config = dict(
    model='masked image model',
    train_examples=295000,
    crop_scale_min=1,
    encoder_head_dim=32,
    encoder_parallel_block=False,
    encoder_experts_per_token=2,
    encoder_positions='sincos',
    decoder_layers=4,
    residual_init='scaled_by_depth',
    beta1=0.95,
    adamw_lr_other_params=0.0008,
    max_steps=20800,
    adamw_weight_decay_other_params=0,
)
Rows from block 1 of the decoder of a small masked image model, named by matrix and row number. Rows with one number belong to one neuron. Each number is 128 + 24 x the weight over its row's rms, rounded and kept within 0 to 255. All counts start at 0. Numbers have three digits each. After the name is the row's rms in percent of the matrix's.
Before each neuron's rows are labels from the 100 images, of 14976, where the neuron reaches its highest value: "top examples" is what is common among them; "colour at peak" is the nearest of a few named colours to the mean colour under the peak. Only what is clearly more common there than usual is listed. The data: histories of elementary cellular automata, time running down.
# fc1: MLP up (decoder.1.mlp.fc1.weight, 512x128), inputs 0-42
# fc2: MLP down (decoder.1.mlp.fc2.weight, 128x512, transposed), outputs 0-42

top examples: 001 turns on; large cells
colour at peak: black
fc1.409 083:171131105142124164139143110121126133127129094148081095167118139106085150113114132124124123115135112103092080071113102103116114139
fc2.409 074:085118147180133143132126111092137106112110111133124139126168147145135120103108152107127144146100141155149181143147132132143148120

top examples: 001 turns on; large cells
colour at peak: black
fc1.122 096:150151116164105130127107120154092134128127135122137142115132117140137135156121102125109207124129153077158100097114118082134169128
fc2.122 087:120126118121150139112118132106137123137151134109141155176111093133134117130114115140127055103156097128141104087136137183115096129

top examples: 001 turns on; 100 turns on; large cells; rule: rule 22
colour at peak: black
fc1.277 107:123062152134113138174098075129133108163109157141078108130148121113095138111131108128095110145131109108151097115132104132167105110
fc2.277 102:132170118128117100149120089116155159124149088135129138125141146099108111094170115152093183130089125115134091096135136136131093173

top examples: dense start
colour at peak: black
fc1.433 106:120109083104093067159098150123138131114110088114117131158142107115118105111107132109117135118117128144155103105125146118123145114
fc2.433 096:144140134120164154145124121164136159122145138112096129112118119136109115155174135129103104095112112099111084118122133143124102169

top examples: large cells; 100 turns on
colour at peak: black
fc1.458 084:093137125140090122128150123109151142091095118099133127129134130130109135112067153118091088118103125166141136114110113190094090129
fc2.458 097:152111100136156130122098155154116098168174131178161130137150105139155143104179115147130115156183120107094115117104122103153166121

top examples: large cells; 100 turns on
colour at peak: black
fc1.94 113:125075139116126173137135093132142116160134124137105121103157113124116139105098148114116118122149118127136120150114145097110138151
fc2.94 104:132113150132142093152078105129179118158156135117116125132206134099107150111142128100122148117133125168141134110120127145111089177

top examples: 001 turns on; large cells
colour at peak: black
fc1.171 106:113137139152104137167109097117097100167133107115138108174159108103091085113124111117101063155123160089139114071168109128123155163
fc2.171 109:143099173113149147143129099093110115120166137113150157133093123139162120122118114160158179164126179149078091159150170137123105144

top examples: 010 turns on; rule: rule 165
colour at peak: white
fc1.305 096:154140141180148137140144129137129133136163136154101123137109124149111147098141123135141125114159111137118080130113151136102066147
fc2.305 094:079111114110092118107088179100137158127112076166143156128129138126159139128152140146188102143110122112141171131150149099123136138

top examples: 100 turns on; 001 turns on; rule: rule 90
colour at peak: black
fc1.33 086:105089097134101156113138092167121106097134142099141133139136128120133126108120100162094113116123129138071091129123132099092122096
fc2.33 076:116124134145130126148151184145152122147128093147132093154103137124133143134139123108121124135124126143140150087133105144130117156

top examples: 100 turns on; large cells
colour at peak: black
fc1.64 098:183154112168136144176142136151080142164150161146147135162155118146146115111106153165132146128163127098103141115107095169152110158
fc2.64 108:061130167140107116115078137072146117106093086105150140094166103095133160149138161112138139122131129168154101165107152093118158101

top examples: 001 turns on; 100 turns on; large cells
colour at peak: black
fc1.351 096:110116117116103140173083128096182125084100124104109145159132093136150158091118115091117127178185137123202133093135088096113123126
fc2.351 085:148143153169136135133171104136141108152152120151153100160128127110130130122159148122112156126108097091129132114128107140159117122

top examples: 000 turns on; rule: rule 165
colour at peak: white
fc1.485 084:144122170169132154102105114126124117089140107122149132116180146144082128116148148120131137177147138093105123110160200143121126157
fc2.485 114:127153103116155149166164147107102133170154139127158121114070125093157155146128124110073128096140093151154126135094078112133112107

top examples: large cells
colour at peak: black
fc1.91 105:096161114151105143126126097140145128097150157110125094150126106144125108127133131142103122095101126076098168107146109150167085114
fc2.91 094:138099097127109098110118143099112149135111112115112116162156131115125149140125084136162136174089175156129103088116160143134133149

top examples: 111 turns on; 110 turns on; 100 turns on; large cells
colour at peak: white
fc1.22 094:102143112116167100117109149113110139137072081093122113121164133124120124105080159080112109087102138106140146143159103151101146135
fc2.22 093:127119077124113126117128150154117109101157167148096126131080126138126090133096082142127175126179122189104123127115172143124108111

top examples: 100 turns on; rule: rule 90
colour at peak: black
fc1.486 082:183154142181160142161187120163127157160133136132150113140119101137092152119096134158138157086141133108122121075152118125157105145
fc2.486 103:071105147111086141111101141129133116098152100123123118118159140131219121136120190129169117161133164136116155177139157140164190126

top examples: 001 turns on; 100 turns on
colour at peak: black
fc1.222 091:086127121118168146116088118117119099093129128130115169120168106138124181079115192150121104126123111122112154151153132135155157156
fc2.222 094:139084115141085113179137180132116151145175128115121127129069101132092106156117083115093134153117113128118092111109132150138116115

top examples: large cells
colour at peak: black
fc1.502 093:089135141163121090115099126128123097123140097123130113127165135087142083113073150139157096117138152104087136151149140138085128127
fc2.502 094:133131134126143158127147132110142169122149136138138155130077101132126137128113124108110134114108133162105140098072093132113173122

top examples: rule: rule 90
colour at peak: black
fc1.65 085:130128163173123101094119128134093116126138096137127102151173108130110090132142131166134150131125146111115146119134152140132132144
fc2.65 111:131162119125184138132149114095148112175115117154136139151104138149157150132141092126101130098139095126103132119124128133101128132

top examples: 001 turns on
colour at peak: black
fc1.362 096:129089090161122093145104117127137096079114130114155170098109119105125113064124134104150130101088114114103140137105138149105104115
fc2.362 080:155182126116102146104099138109129136134087103108097143114137104127118175179114143129107151139161149156129141175145128100102144130

top examples: 100 turns on; large cells
colour at peak: black
fc1.110 093:129166131169151156152165122129139144131125144120139070126133106181097149117126129150160159121151128115113104102126123177131136171
fc2.110 099:114110102109140088103075143118111102139173109106110121122125114140087113095098163097142125143123173148127179127151167073115139109

top examples: 010 turns on; large cells
colour at peak: black
fc1.224 104:093114094103135134131160095164122097106143110091099133157128097110106125124125057131109129120160115126150150084143148122114085107
fc2.224 108:133073129128105157139092120154105119128142150148137135128134118099124125115126156123166088139112153143121097146130163145142123139

top examples: 111 turns on; 000 turns on
colour at peak: white
fc1.395 112:105163144134135137107101091096108134141107105153140136121137137137103146098120141086151125063151172126115114143126104104116138167
fc2.395 109:062143135158148136120154149117106150107098139138131125103144098155129155131105115127114128103130090127142119119101116100106109157

top examples: 001 turns on; 010 turns on; 110 turns on; large cells
colour at peak: black
fc1.322 102:142117139157141119183124146132146103095150166147132134099098155138152137123123156115141115191121120121131149121128131124127105149
fc2.322 096:126141112156117115118092125125085152123106102113119128156162118104142117136091096100169145116141120121119135116103132071140161137

top examples: 001 turns on; 100 turns on
colour at peak: black
fc1.350 104:108119121084092141110114093103119131158109151108107127147118128100139107129103092095136149138180154102115088116143133095128115103
fc2.350 089:129141079133130134163109144129165120106154175157152105095113082103141128067104167129128117101130113133129163127162133163112122105

top examples: 111 turns on
colour at peak: black
fc1.38 108:092146098126095136156147105125122113139152157120143137154106148137101128102138077122146081150145121101141122124153162143131106136
fc2.38 102:150152157143175127081112109100167132155108124147146132121147147131134160126120133126162110115138125148108166161162117068126114095

top examples: dense start
colour at peak: black
fc1.343 098:117109106131099105095142097127124079127126084133131119061149088118139089125136131107134148101121140116168123094130140162128115141
fc2.343 102:115142094134136145164112166089106156124129159101066125156099157153112120154136139122099096133134113098098142142122097106134099083

top examples: large cells
colour at peak: black
fc1.418 091:136166159141119139121155135163114124131111113144143126152139113149132124117126127139118138156157181138113121156155121133170158162
fc2.418 085:153160107137087148137149134138150119144133149160138150135117150131101147121131108129137153150130181147141152182085123132124147089

top examples: 100 turns on
colour at peak: black
fc1.21 085:090094095158122162183113097155162132130123110106152152164096117140107125124096133140115115122100120141104101156117118153091142115
fc2.21 111:155162133122127137110182144063102125123131148160105121121124132114115163125124118126141144133148128134163155105126147129151117151

top examples: 011 turns on
colour at peak: white
fc1.106 081:127100140099149117138099103125136104090079136143132168097149148155072120120114071104132169151164122081124085131152125119102071112
fc2.106 073:083143118167147144136139151129136131126126131109116097131074154119146109101099123143098140088134139153145120154118137161119114123

top examples: 101 turns on; rule: rule 165
colour at peak: white
fc1.338 082:153131122119129127114121148149129128105140115149115129106110118129128144087158056127142121087153093121076089101083094139127094139
fc2.338 086:055110132120122136112125125067089148088142098105114141143138135129092098123094144156105120122078154148126150151097140137134134191